python train.py --model="image captioner" --horizontal_flip=true --color_jitter=0.1 --vocab_size=42 --encoder_drop_path=0.05 --encoder_patch_size=[2, 2] --decoder_norm="layernorm" --decoder_dropout=0.05 --decoder_kv_group_size=2 --beta2=0.95 --epochs=6.5
Rows from block 5 of the text decoder of a small image captioner, named by matrix and row number. Rows with one number belong to one neuron. Each number is 200 + 40 x the weight over its row's rms, rounded and kept within 0 to 999. All counts start at 0. After the name is the row's rms in percent of the matrix's.
After each neuron's rows are labels from the 100 texts, of 14976, where the neuron reaches its highest value: "tokens" is the input token at the peak. Only what is clearly more common there than usual is listed. The data: simulated fluorescence microscopy of cells.
# fc1: MLP up (decoder.blocks.5.mlp.fc1.weight, 512x128), inputs 0-127
# fc2: MLP down (decoder.blocks.5.mlp.fc2.weight, 128x512, transposed), outputs 0-127

fc1.105,111,214,160,213,204,201,157,110,280,146,180,210,135,250,162,172,190,303,194,200,181,200,244,260,259,194,216,202,219,195,176,251,150,111,176,193,154,160,239,192,159,160,330,214,167,210,138,253,127,130,176,239,282,217,264,183,208,244,248,132,226,183,252,184,178,206,130,186,162,201,144,229,222,293,145,202,161,186,144,155,222,187,181,183,258,206,204,198,144,156,201,170,215,226,251,220,189,212,203,200,189,175,235,156,170,157,217,198,140,205,188,165,196,244,224,177,201,207,187,190,222,208,182,173,222,194,201,128,157
fc2.105,125,166,179,227,181,237,109,204,166,269,220,205,252,154,235,162,266,180,225,107,252,188,263,232,162,234,150,199,247,205,186,198,204,193,219,191,156,218,191,228,284,207,194,229,208,203,262,179,268,196,215,212,193,204,201,136,205,177,178,218,162,197,81,184,237,170,170,266,120,228,210,127,218,122,312,232,267,213,160,153,228,182,202,221,161,192,176,251,198,147,174,213,155,133,223,213,224,194,156,217,212,213,124,258,173,189,177,185,244,204,255,213,162,214,237,189,174,237,242,199,169,184,257,163,160,187,123,232,206
tokens: "smooth"

fc1.43,098,190,233,218,119,216,225,290,228,234,171,157,135,232,282,269,238,209,249,220,220,164,263,211,224,213,224,239,172,159,169,178,197,218,252,189,146,267,238,197,223,217,114,267,184,212,234,188,215,188,212,185,311,217,194,227,175,215,212,173,176,184,203,169,225,272,95,194,217,210,121,202,220,203,224,193,252,233,184,189,205,262,167,159,178,267,235,126,196,204,191,151,223,229,265,198,131,191,216,209,205,190,234,160,195,230,175,232,209,163,210,180,196,261,244,188,219,250,277,273,188,261,186,209,261,207,132,235,138
fc2.43,101,182,161,242,198,203,158,209,204,167,219,221,272,199,232,196,241,216,276,203,215,258,210,148,148,229,174,156,200,274,295,209,218,186,153,176,226,160,189,240,216,254,178,129,223,201,217,174,165,162,176,251,64,302,208,226,185,238,250,196,220,239,185,168,182,212,304,185,183,208,161,249,223,140,191,252,116,180,168,211,202,183,199,182,224,263,221,222,163,182,144,198,206,189,168,191,149,196,195,159,173,190,123,245,221,199,217,208,163,131,241,266,148,193,220,118,208,129,162,189,136,204,169,183,199,158,163,162,202
tokens: "<end>"

fc1.53,090,225,207,161,190,215,147,163,207,198,253,202,172,160,110,261,244,264,206,142,148,208,219,245,172,178,129,152,239,194,242,189,161,225,229,165,199,201,251,157,140,261,181,134,248,264,127,149,177,177,248,178,198,240,200,174,143,243,224,213,182,183,219,210,247,230,183,176,204,226,178,167,176,224,280,109,212,231,214,204,79,178,256,199,173,128,237,170,187,174,124,201,204,218,232,242,183,173,210,229,239,210,192,167,185,182,146,213,188,144,75,190,201,209,245,197,186,183,224,221,162,233,222,149,199,152,223,218,118
fc2.53,095,182,136,256,228,168,142,174,143,163,172,159,235,241,175,164,191,148,212,243,240,149,177,234,198,246,190,210,219,268,234,163,235,251,202,223,210,112,221,130,202,170,152,236,242,181,216,154,173,239,210,209,194,213,179,251,238,187,241,186,194,178,210,170,225,175,213,158,173,273,139,221,204,208,223,168,201,223,129,136,227,138,141,203,275,184,140,174,218,313,247,198,201,205,250,216,209,176,230,254,297,156,195,257,154,201,270,148,175,169,140,182,267,205,198,235,256,195,150,183,281,194,242,175,152,194,170,251,200
tokens: "cells"

fc1.209,096,117,235,216,183,234,191,157,203,128,206,191,169,262,226,215,216,202,211,168,199,216,155,133,212,198,204,172,185,209,148,300,175,169,198,200,177,197,183,214,152,173,250,161,219,197,200,209,223,206,184,218,229,218,155,156,112,172,233,155,223,251,240,282,158,189,201,208,234,232,160,173,173,220,246,114,271,259,142,229,188,243,188,153,125,157,213,122,155,139,167,196,113,273,193,183,162,189,177,151,185,147,183,279,183,226,149,218,102,252,177,217,154,255,228,149,247,183,247,134,191,222,238,220,186,207,187,171,219
fc2.209,094,181,191,216,239,181,211,241,143,243,180,227,216,132,141,205,141,148,209,171,215,226,205,234,201,156,222,183,156,245,144,180,197,262,214,226,197,144,274,114,157,218,163,183,187,183,221,211,147,112,215,164,249,200,167,220,175,145,244,211,171,154,242,278,154,196,195,133,216,236,177,230,237,176,221,189,194,167,210,252,159,167,153,239,174,187,101,209,300,131,166,132,232,177,263,293,210,195,258,212,242,236,191,160,188,159,239,169,154,119,216,231,247,193,172,217,268,192,156,159,181,164,191,213,234,195,202,160,236
tokens: "<end>"; "six"

fc1.429,094,184,114,182,164,226,180,126,263,224,200,240,206,145,251,316,239,253,288,166,259,155,179,239,176,167,248,139,228,201,192,195,134,154,216,171,243,227,211,198,235,190,249,190,212,257,208,168,183,226,188,207,251,217,250,224,223,212,195,151,206,266,119,239,190,234,234,210,157,216,154,239,146,198,238,187,225,209,266,150,216,265,213,230,181,188,207,222,251,196,120,136,204,226,173,214,263,185,241,178,216,195,143,169,253,276,187,137,166,165,173,171,128,172,206,298,174,212,249,203,184,163,198,214,169,221,171,200,229
fc2.429,108,243,197,287,197,185,150,223,184,264,219,189,222,186,244,144,172,226,180,196,241,145,196,235,268,307,242,135,218,132,160,193,178,233,243,249,243,121,212,228,251,229,193,199,239,184,178,243,220,134,227,245,233,187,128,144,174,215,181,195,263,184,204,211,249,191,171,139,165,258,180,211,176,203,244,167,177,212,166,226,161,217,150,171,220,259,210,202,123,174,199,192,233,207,283,249,168,277,260,123,244,206,205,212,217,184,166,242,214,188,137,232,268,224,145,253,216,168,161,220,202,218,148,202,171,231,205,118,157
tokens: "smooth"

fc1.119,104,149,263,236,200,205,139,182,168,250,218,229,195,152,179,270,220,232,204,181,215,170,195,231,262,218,133,172,237,212,199,255,245,255,185,247,243,169,221,235,211,181,117,140,209,237,194,161,214,147,234,254,202,197,154,204,176,239,292,202,215,213,233,288,145,233,147,195,148,148,205,157,203,169,196,225,207,158,199,253,240,161,150,197,184,167,214,211,201,202,119,162,220,205,183,279,232,231,173,264,283,228,235,297,196,146,165,129,246,260,251,212,101,183,209,177,221,191,172,183,224,200,162,136,228,197,156,167,194
fc2.119,102,188,214,222,198,160,184,198,168,223,230,203,217,272,199,191,200,237,229,176,261,182,105,197,320,203,159,183,224,146,200,208,147,219,168,164,180,121,178,224,208,223,271,204,206,195,179,198,227,244,218,215,219,177,265,194,207,204,156,161,258,213,146,171,232,233,257,188,185,225,180,163,290,196,255,204,245,201,289,194,147,280,213,176,194,132,210,175,87,196,163,232,260,174,226,271,88,181,213,170,240,210,165,163,187,201,199,170,263,146,172,188,186,209,162,249,291,223,220,184,159,203,143,245,168,195,190,234,190
tokens: "smooth"; "yellow"; "cyan"; "red"

fc1.331,097,130,215,165,202,216,137,162,219,143,110,145,237,218,211,169,166,109,167,170,252,186,237,246,186,138,170,208,221,234,262,161,261,136,230,279,213,207,216,207,166,162,229,225,186,213,199,171,199,175,222,252,299,192,166,123,199,197,223,218,150,199,176,246,185,336,135,182,125,170,211,202,242,211,238,193,197,215,125,175,255,203,255,176,208,210,219,210,193,199,158,182,174,226,204,247,188,188,264,129,188,204,167,170,218,235,196,206,226,180,299,110,178,225,202,190,192,195,186,186,209,190,163,177,248,161,140,169,170
fc2.331,085,220,176,173,155,191,215,234,229,257,232,199,186,222,202,211,200,282,206,190,156,204,263,152,177,237,130,91,199,237,189,251,198,129,166,186,220,199,132,194,153,199,246,204,162,282,185,213,165,193,134,133,223,186,276,190,249,187,248,184,210,203,181,114,206,219,234,173,225,99,217,194,228,233,193,211,177,174,222,218,187,212,203,240,170,145,226,180,144,285,122,177,182,232,185,179,159,204,196,255,255,228,250,266,166,196,226,234,230,257,95,177,209,168,244,204,178,270,194,267,233,192,236,203,205,120,217,163,179
tokens: "smooth"; "around"

fc1.365,103,159,159,255,166,185,188,224,270,157,224,236,169,265,136,265,294,219,214,192,228,167,164,182,274,207,212,165,247,176,218,233,141,176,191,253,272,230,164,259,163,236,208,158,195,171,201,216,180,196,185,198,249,192,308,234,109,189,170,196,251,234,231,206,150,240,164,105,270,146,182,196,148,229,111,153,202,195,224,143,198,222,174,185,214,167,197,122,196,220,190,245,257,202,202,170,144,267,177,199,235,171,226,196,188,189,220,245,231,193,145,191,185,181,226,246,229,196,204,136,201,240,114,255,250,204,176,210,180
fc2.365,124,215,234,205,163,170,242,139,219,214,197,219,259,201,182,157,66,180,219,213,140,242,270,232,229,141,184,204,212,190,179,226,232,186,232,150,140,199,233,194,177,165,183,194,143,146,137,304,194,189,177,199,237,201,182,165,236,163,234,197,202,86,193,264,149,155,229,240,117,213,228,219,229,256,158,292,212,161,189,181,207,204,226,196,126,219,154,171,168,181,212,150,236,159,197,162,208,274,204,153,203,263,214,165,168,226,253,271,219,196,194,226,169,156,212,156,175,146,152,244,176,230,227,198,171,256,212,189,262
tokens: "cytoplasm"; "rim"; "<end>"

fc1.501,105,217,183,194,182,218,169,198,195,116,230,262,159,175,210,226,224,218,205,214,169,266,144,325,169,122,124,228,187,177,186,209,196,247,230,144,223,198,211,230,207,248,206,201,65,217,215,127,220,138,231,184,315,250,147,186,176,172,202,125,228,122,246,233,202,214,193,217,228,174,141,259,153,221,197,204,167,244,154,207,162,156,245,183,197,195,208,178,250,148,151,250,287,209,186,240,183,244,166,212,159,166,177,177,237,233,204,230,209,262,170,169,162,171,185,189,226,156,184,229,175,253,161,177,190,192,231,184,196
fc2.501,089,138,190,162,234,221,108,187,212,193,263,165,277,200,236,229,207,224,177,197,241,206,203,268,198,157,164,267,206,217,238,138,179,213,147,219,224,150,264,179,280,131,149,256,255,132,163,183,192,219,180,208,206,218,248,267,249,187,157,185,199,224,138,174,200,241,175,219,150,206,198,179,167,95,241,215,211,194,177,220,142,189,194,259,200,199,208,200,185,222,273,206,202,148,182,207,251,168,233,177,257,206,190,198,183,169,243,159,144,172,247,225,210,227,180,292,231,158,141,154,191,232,249,209,148,279,226,276,125
tokens: "cells"

fc1.80,090,122,227,184,283,159,82,169,186,281,199,202,257,216,163,190,223,196,171,176,178,192,216,177,187,238,159,205,319,199,229,252,194,262,155,207,169,199,229,161,184,202,144,234,175,195,147,207,119,194,226,141,234,246,147,225,108,170,187,186,215,216,169,262,179,259,220,286,174,157,197,159,184,245,271,248,206,220,178,129,240,230,247,200,166,238,187,173,214,218,203,192,178,233,268,185,166,200,203,189,174,212,200,252,149,231,134,192,204,201,203,158,132,214,203,179,227,175,204,262,165,241,153,271,219,172,242,257,171
fc2.80,074,166,201,156,222,122,209,198,262,115,230,214,198,205,122,194,168,198,159,219,198,242,168,176,232,195,256,182,155,220,197,171,222,170,204,222,195,179,106,215,159,94,155,174,224,198,156,173,201,208,199,180,153,175,165,238,187,198,226,193,141,208,270,207,190,105,140,187,211,159,185,224,161,300,139,221,189,224,140,146,149,197,204,169,193,191,230,205,280,221,191,159,296,288,138,131,201,240,153,229,165,147,306,199,222,234,246,164,235,246,195,177,178,172,145,197,226,211,216,230,228,230,236,185,233,205,219,192,193
tokens: "cytoplasm"; "nuclei"

fc1.185,096,212,199,154,182,241,219,132,160,270,177,195,191,193,232,235,229,224,192,173,156,184,178,126,214,188,258,165,215,239,182,229,254,236,138,199,197,232,180,282,129,163,269,184,165,148,215,277,209,211,178,190,239,196,218,207,175,193,172,214,199,186,151,226,149,232,253,316,179,169,133,148,182,105,269,203,234,272,253,228,185,135,215,225,263,215,192,184,200,201,134,201,201,167,205,235,204,139,242,212,209,183,147,268,208,233,183,239,260,149,179,140,141,186,211,273,207,194,274,247,232,246,199,245,264,194,192,225,191
fc2.185,100,230,120,229,172,221,215,247,201,230,245,131,274,253,298,179,192,120,245,212,259,152,186,222,186,257,154,172,213,263,171,163,188,205,209,268,174,187,239,222,207,191,199,250,213,178,146,212,165,174,155,247,200,244,155,125,220,175,197,190,280,187,209,243,201,194,197,188,185,249,146,232,154,192,204,196,108,130,207,140,289,218,169,182,242,158,209,160,154,108,148,212,206,191,260,293,145,215,198,122,181,179,176,207,231,209,264,222,144,205,227,169,187,247,190,180,205,138,225,228,216,201,213,227,181,217,243,204,212
tokens: ","

fc1.374,096,190,173,185,227,236,130,203,190,260,262,201,233,111,170,308,200,156,187,172,190,216,203,169,202,192,180,214,176,245,182,257,212,191,202,175,148,222,165,220,135,222,220,173,175,242,195,216,254,211,197,195,253,304,229,196,150,171,274,110,264,277,206,276,234,187,184,206,194,236,250,188,210,185,172,190,194,194,167,200,194,259,176,224,173,226,188,156,134,162,115,150,168,267,238,256,214,266,157,185,220,156,242,260,185,192,122,172,206,259,265,200,203,179,159,189,227,194,171,192,231,279,205,163,160,263,180,145,193
fc2.374,099,102,157,185,178,208,240,195,134,212,261,159,193,193,194,255,205,202,190,199,241,194,173,189,190,198,160,218,213,261,256,162,209,205,175,175,196,217,192,198,163,205,196,211,158,176,239,82,170,266,212,236,262,189,227,255,169,153,202,234,155,219,316,168,173,194,222,157,249,173,240,232,167,172,195,163,226,239,207,219,212,205,157,210,157,143,204,259,229,161,172,189,224,279,272,188,238,133,208,216,196,211,218,198,186,146,142,103,174,184,261,316,166,175,194,237,197,173,166,261,168,233,157,169,261,142,163,145,160
tokens: ","

fc1.74,089,222,140,177,227,253,192,198,211,173,214,205,177,196,157,256,202,269,233,204,162,211,309,242,128,204,157,208,179,139,204,221,226,179,180,236,139,213,220,277,157,268,212,149,196,328,132,192,197,121,215,194,222,218,286,178,237,250,227,210,201,211,192,271,235,238,225,165,166,148,155,229,169,221,217,213,195,180,173,206,165,191,185,170,140,213,123,186,167,195,126,184,166,204,211,210,218,202,171,266,155,176,95,195,179,226,150,244,229,208,130,209,182,232,202,107,219,161,186,195,163,206,216,172,118,170,233,209,202
fc2.74,081,219,207,180,181,174,234,126,195,268,199,140,164,162,208,215,178,208,186,253,211,157,231,223,151,186,197,282,258,242,127,155,199,150,170,142,263,255,261,202,253,206,213,158,182,201,257,134,198,220,292,265,221,217,207,210,221,232,214,129,160,202,237,146,221,222,132,254,201,185,233,215,193,213,175,194,157,233,195,212,202,198,167,210,232,249,227,226,233,238,233,167,172,205,312,236,175,181,140,206,274,224,222,220,304,199,179,135,188,149,233,235,183,263,202,291,231,188,181,199,179,244,181,152,144,155,199,199,139
tokens: ","; "green"; "cyan"

fc1.441,100,265,157,171,158,178,187,204,234,198,277,231,154,209,193,209,287,278,164,210,124,230,139,195,262,193,218,234,167,237,199,288,188,216,194,207,245,172,192,225,173,287,191,158,196,212,161,177,156,191,241,253,254,141,207,169,157,208,205,181,289,261,187,226,156,147,238,209,176,109,72,168,189,205,164,189,184,210,167,245,216,208,214,267,265,172,187,201,193,192,182,148,193,233,219,215,172,209,154,265,228,157,194,186,125,195,155,174,184,200,199,209,162,219,225,248,281,236,252,165,202,255,136,199,214,150,201,218,168
fc2.441,084,179,200,263,212,214,286,203,189,170,124,261,285,202,167,165,145,190,194,281,191,244,215,259,169,154,169,150,262,220,170,115,185,164,247,156,179,133,234,179,228,95,223,138,197,152,186,177,217,155,197,220,183,229,237,202,251,215,211,193,208,192,177,194,256,182,170,208,178,206,224,192,239,221,223,272,222,196,221,149,182,167,242,168,215,287,271,178,216,159,201,239,124,210,209,90,241,242,202,195,254,251,161,173,181,186,193,218,245,187,188,150,244,177,244,269,137,236,164,253,193,191,180,180,203,250,219,160,232
tokens: "cytoplasm"

fc1.67,088,160,154,256,238,206,252,183,227,129,243,262,203,201,155,222,252,262,192,134,147,219,179,234,146,201,253,210,250,218,254,182,166,246,233,179,192,164,147,298,165,234,183,211,181,173,226,122,193,131,190,218,233,218,199,208,234,186,152,218,194,181,210,165,195,234,140,253,200,115,201,213,169,186,213,152,153,202,163,216,254,214,228,252,217,202,220,182,238,208,180,220,202,202,248,253,237,235,275,135,202,197,244,146,130,212,170,226,115,214,158,250,117,227,155,268,232,187,190,176,176,303,140,192,163,215,152,252,208
fc2.67,082,212,168,201,244,261,255,221,191,175,174,144,221,130,175,236,170,228,157,211,204,178,100,246,174,231,156,192,221,105,204,173,235,206,244,251,184,228,260,179,231,116,222,205,252,200,80,152,220,184,256,201,165,163,192,184,186,184,174,208,154,201,236,169,225,199,171,182,176,167,232,162,190,305,153,233,213,196,171,207,204,125,174,167,199,210,277,196,230,152,255,173,203,273,124,203,227,250,201,164,227,174,272,167,217,183,214,210,162,183,221,200,196,199,237,317,140,199,219,184,258,214,199,234,175,179,135,231,147
tokens: "cells"; "stain"

fc1.166,104,164,232,220,213,205,208,170,183,256,213,188,246,230,218,153,213,188,163,167,199,153,261,228,200,223,144,147,200,154,159,206,145,250,227,252,182,154,169,220,203,126,262,128,143,226,167,213,249,198,208,279,187,169,219,171,127,182,174,129,206,232,208,178,200,291,183,266,134,245,184,205,187,210,157,142,206,265,182,171,204,237,198,135,204,166,146,140,147,169,150,234,202,191,152,291,125,266,264,210,148,181,186,177,225,202,151,182,195,253,209,268,176,228,268,247,205,191,210,132,171,215,252,124,229,214,187,212,169
fc2.166,100,201,190,160,198,123,186,233,198,220,146,217,215,181,229,179,171,284,191,181,193,219,153,230,215,159,246,163,233,139,176,220,222,141,224,237,198,158,252,236,168,195,160,262,227,261,254,201,247,203,238,185,221,259,256,188,204,137,247,179,189,150,301,258,254,197,111,220,195,235,216,184,238,191,255,167,182,175,248,162,204,234,179,193,215,144,185,218,225,246,202,215,216,225,238,153,193,161,152,296,220,247,229,169,109,244,141,217,181,138,156,237,163,181,204,180,119,250,221,125,196,147,183,201,187,213,115,148,249
tokens: "thin"; "eight"; "four"

fc1.353,102,229,139,153,237,232,226,182,215,189,188,215,236,219,120,317,253,195,169,157,164,205,230,196,159,219,146,209,286,146,223,215,164,149,149,151,122,191,196,298,144,188,223,237,203,221,187,185,228,64,239,182,220,173,249,180,203,173,213,195,200,213,181,233,198,203,202,171,214,210,211,181,166,184,227,164,238,191,135,238,166,162,145,223,125,184,256,173,258,229,190,262,174,277,186,213,230,193,166,280,195,111,157,150,266,161,221,212,216,185,219,169,209,169,180,216,252,204,235,205,148,226,214,234,207,191,257,236,148
fc2.353,084,157,236,272,186,261,256,138,169,225,127,186,156,160,200,199,194,286,171,216,283,206,160,189,214,179,158,235,192,151,194,222,232,265,183,242,258,178,239,219,178,199,147,138,190,229,172,182,191,276,236,166,222,197,122,174,286,171,231,222,254,148,248,195,244,236,149,256,143,238,212,183,210,128,218,223,153,198,141,212,184,174,148,202,159,217,188,224,218,151,193,180,120,152,149,132,180,202,274,208,169,199,218,248,228,102,204,191,214,165,190,174,163,161,163,225,117,192,171,171,169,235,196,165,231,181,151,172,195
tokens: "cells"

fc1.496,098,173,147,180,158,206,159,168,244,141,226,184,215,120,258,228,153,228,178,141,180,307,240,233,215,199,147,149,148,158,205,140,190,202,145,216,152,172,212,228,156,180,176,212,225,266,113,196,210,199,245,210,164,186,217,214,187,153,175,184,181,205,286,264,254,180,195,179,216,185,194,231,241,176,187,238,238,147,194,134,240,221,256,156,178,184,206,235,139,124,125,215,170,149,245,232,221,251,143,160,213,138,166,242,187,243,205,180,241,186,199,135,212,251,173,222,117,231,272,202,267,223,190,151,194,209,151,155,187
fc2.496,078,131,177,219,215,182,229,189,172,251,234,253,183,203,183,201,206,231,151,219,223,186,171,186,198,193,182,198,186,190,173,302,231,189,200,165,164,181,181,249,256,187,149,216,194,255,291,153,174,193,188,209,186,210,155,151,148,181,270,222,186,148,211,188,151,189,121,236,147,277,195,297,178,181,221,129,151,224,209,183,193,172,188,234,122,197,191,160,105,141,229,177,226,239,192,158,238,167,183,221,140,205,241,194,168,189,193,165,234,144,203,318,151,198,135,163,222,179,165,120,142,223,269,179,224,215,124,181,231
tokens: "thin"; "ten"

fc1.26,091,271,198,213,276,206,202,239,159,241,270,213,150,232,185,222,185,210,214,139,123,174,226,203,278,232,167,189,262,235,177,194,202,215,244,253,148,219,218,175,184,178,201,223,246,160,82,134,127,144,280,177,262,222,103,238,125,281,141,153,221,221,203,221,229,212,200,226,220,192,222,152,174,195,175,173,185,232,139,188,194,193,160,232,201,229,246,174,145,146,247,240,171,261,202,214,124,187,230,124,200,223,195,206,184,186,202,204,176,124,218,186,229,261,192,248,223,194,197,229,226,209,197,238,178,224,192,170,124
fc2.26,088,201,213,208,211,191,252,204,266,151,213,174,184,197,159,276,166,264,214,212,175,156,104,213,191,207,240,176,154,127,280,188,174,185,159,145,316,157,208,242,214,166,217,162,257,190,247,179,234,206,188,196,138,316,255,203,178,134,193,203,224,235,196,186,237,223,224,187,191,139,167,204,187,214,221,217,175,190,184,216,143,127,263,235,242,277,197,232,212,314,169,212,234,204,177,206,189,186,159,232,250,235,220,174,216,228,158,217,156,210,218,245,238,170,169,235,200,160,255,158,237,176,131,262,124,198,225,228,189
tokens: "cells"

fc1.221,102,186,196,146,210,192,161,214,255,286,255,262,162,147,206,192,213,163,177,195,127,209,200,185,245,237,151,265,267,228,218,186,200,196,227,266,175,198,173,186,177,157,180,144,176,216,128,158,213,218,223,249,186,213,197,200,196,198,199,191,254,185,159,288,137,263,187,202,89,225,141,260,180,162,188,241,206,295,135,164,227,211,166,245,187,132,216,186,180,164,122,207,194,298,155,208,198,144,192,229,167,151,188,244,210,257,175,226,180,278,193,151,185,216,238,197,211,211,281,135,185,247,187,192,174,165,198,199,153
fc2.221,091,318,205,211,188,207,235,133,191,215,180,179,184,194,164,160,143,202,110,128,256,177,193,164,215,263,228,126,240,147,175,209,225,189,188,163,184,137,210,217,207,277,228,212,129,174,196,221,201,221,186,227,253,146,177,131,200,166,174,246,189,189,156,177,286,207,90,152,255,209,148,264,190,233,225,150,149,216,261,188,196,287,184,152,245,209,265,235,221,194,204,163,162,160,194,188,252,210,210,219,140,251,157,194,189,154,204,235,224,210,162,150,155,163,188,165,174,235,217,202,197,156,198,159,198,203,110,171,196
tokens: "smooth"; "green"

fc1.265,092,99,136,221,167,124,219,171,259,209,206,189,183,289,156,215,199,212,232,132,168,192,226,223,231,250,184,145,192,224,184,222,180,212,193,176,165,193,146,233,157,161,205,175,191,141,196,202,254,178,191,220,219,173,209,183,240,195,206,108,195,144,252,198,162,157,153,173,129,128,145,255,214,216,195,198,212,247,152,229,206,270,187,208,204,262,122,208,239,244,210,199,216,219,151,178,283,257,231,136,234,152,125,195,193,165,183,158,178,262,173,127,215,206,271,197,177,177,255,235,240,295,162,243,167,213,186,195,160
fc2.265,087,179,271,190,181,182,146,231,194,179,152,210,243,107,231,207,208,195,178,182,275,170,190,220,224,244,138,164,243,194,207,200,260,160,199,255,208,225,278,134,264,142,134,220,197,215,201,217,214,199,211,163,267,196,188,140,241,203,257,177,214,217,219,293,216,274,151,201,197,289,212,152,189,149,283,251,177,207,174,215,228,194,138,168,199,181,220,230,186,128,150,160,209,109,161,193,148,225,223,256,214,188,215,212,155,178,252,230,262,176,291,234,238,249,145,226,142,239,187,225,252,179,198,152,207,200,178,204,185
tokens: "smooth"

fc1.324,094,191,257,229,237,169,146,183,215,148,206,189,202,195,197,151,280,242,256,186,129,121,215,226,240,255,202,163,211,168,180,155,171,176,172,217,219,155,117,211,208,196,212,168,132,230,110,164,254,155,222,210,163,162,228,175,155,261,215,173,213,169,232,300,122,248,188,230,200,185,219,259,158,248,195,214,212,177,104,147,268,218,178,160,188,163,167,208,167,157,231,255,188,204,222,153,144,258,151,199,175,182,185,222,178,252,169,268,217,212,245,203,127,183,267,191,217,131,216,155,195,169,176,211,127,242,219,220,171
fc2.324,084,226,219,183,252,208,229,167,221,179,188,235,239,271,220,261,196,185,130,187,212,187,283,191,203,189,186,167,181,166,201,193,237,146,181,198,205,219,221,137,175,127,143,228,124,263,235,219,221,288,147,270,246,234,226,154,254,148,173,179,124,193,182,183,190,171,249,178,213,274,179,203,252,137,256,117,160,197,255,179,128,257,145,196,226,220,217,252,230,245,249,207,180,216,226,188,261,205,213,172,151,246,280,135,192,190,162,186,257,168,126,214,166,196,150,189,160,172,260,229,233,184,173,172,184,177,144,226,232
tokens: "smooth"; "bright"

fc1.195,099,224,171,176,176,233,206,192,239,235,173,138,191,187,209,277,218,218,229,188,149,293,239,195,242,225,246,191,263,228,190,217,210,196,224,168,60,196,128,179,116,175,238,156,192,275,191,254,258,204,170,178,168,210,202,153,228,188,151,203,233,173,250,236,185,229,223,243,186,177,194,236,148,188,157,230,192,252,206,187,227,167,268,301,162,238,139,271,189,209,154,190,228,215,163,238,231,211,201,260,208,227,208,264,255,191,160,170,129,203,173,235,177,198,204,190,204,117,227,155,191,293,169,168,182,258,168,254,186
fc2.195,109,126,159,215,135,139,217,198,183,238,280,217,152,195,201,142,238,225,250,219,124,118,176,154,148,233,189,157,153,293,139,206,224,173,164,278,269,201,207,207,169,219,211,166,236,175,235,193,206,196,177,171,190,225,223,189,266,204,211,174,226,227,238,198,194,214,179,163,210,256,191,186,256,181,186,209,135,261,206,271,209,237,196,160,269,190,224,165,254,205,182,195,174,225,246,173,121,123,156,214,206,244,230,185,209,242,161,241,191,193,206,233,182,210,182,217,147,346,198,227,144,176,274,207,157,184,185,161,153
tokens: "thin"

fc1.149,112,201,165,212,232,184,163,215,258,163,252,233,212,155,161,254,242,146,136,217,175,217,205,253,240,203,115,207,258,192,216,191,230,146,144,193,237,179,230,176,98,159,163,163,189,255,186,99,203,214,190,249,211,230,148,193,142,248,229,264,178,157,312,227,227,224,156,171,216,208,215,164,203,208,269,218,193,178,169,232,163,155,207,203,176,156,246,174,185,173,238,232,233,188,192,241,281,158,145,187,196,203,236,166,222,216,165,225,231,168,153,228,118,207,272,250,244,236,282,135,196,181,212,197,213,210,199,221,108
fc2.149,107,204,231,278,259,238,225,168,165,164,241,160,210,203,180,212,120,158,187,263,221,137,128,226,199,224,116,230,219,164,184,186,283,253,235,175,181,180,242,166,181,167,202,257,193,162,198,129,185,233,179,180,298,228,197,258,189,129,182,161,189,163,210,141,208,163,218,205,208,197,166,159,141,262,213,156,212,235,208,211,198,221,230,223,206,225,140,158,224,153,210,231,225,213,217,246,177,233,284,195,202,136,224,175,224,182,250,210,162,131,181,131,177,223,203,270,244,196,168,182,183,201,113,277,111,221,159,241,148
tokens: "cells"; "stain"

fc1.309,090,132,219,153,244,191,150,250,242,249,186,162,139,228,128,198,168,159,243,181,258,179,204,166,230,202,225,181,188,186,228,166,227,201,183,206,150,214,225,228,229,135,247,240,154,200,259,149,164,178,264,234,226,175,167,157,159,189,196,155,165,254,137,221,200,192,155,209,205,182,188,139,207,197,194,219,228,219,158,159,198,283,282,112,256,134,266,201,236,164,195,128,182,203,203,168,151,231,260,147,162,219,156,209,198,189,133,120,202,187,244,223,187,163,287,176,282,187,176,183,238,208,201,184,204,283,120,165,206
fc2.309,091,206,153,203,161,176,167,281,228,242,261,176,191,168,244,301,209,245,183,198,184,247,213,159,177,191,189,100,241,248,157,231,236,127,171,168,184,268,231,240,223,258,207,225,237,232,140,214,122,200,188,122,265,207,202,201,266,208,217,152,207,241,225,234,148,229,202,171,187,212,229,198,192,232,179,187,205,112,130,267,194,204,174,218,237,243,221,215,158,136,152,176,216,229,270,231,152,194,205,196,243,219,158,170,234,211,255,234,137,162,239,192,152,186,251,161,242,138,126,163,259,182,243,140,208,179,176,192,201
tokens: "cytoplasm"; "spots"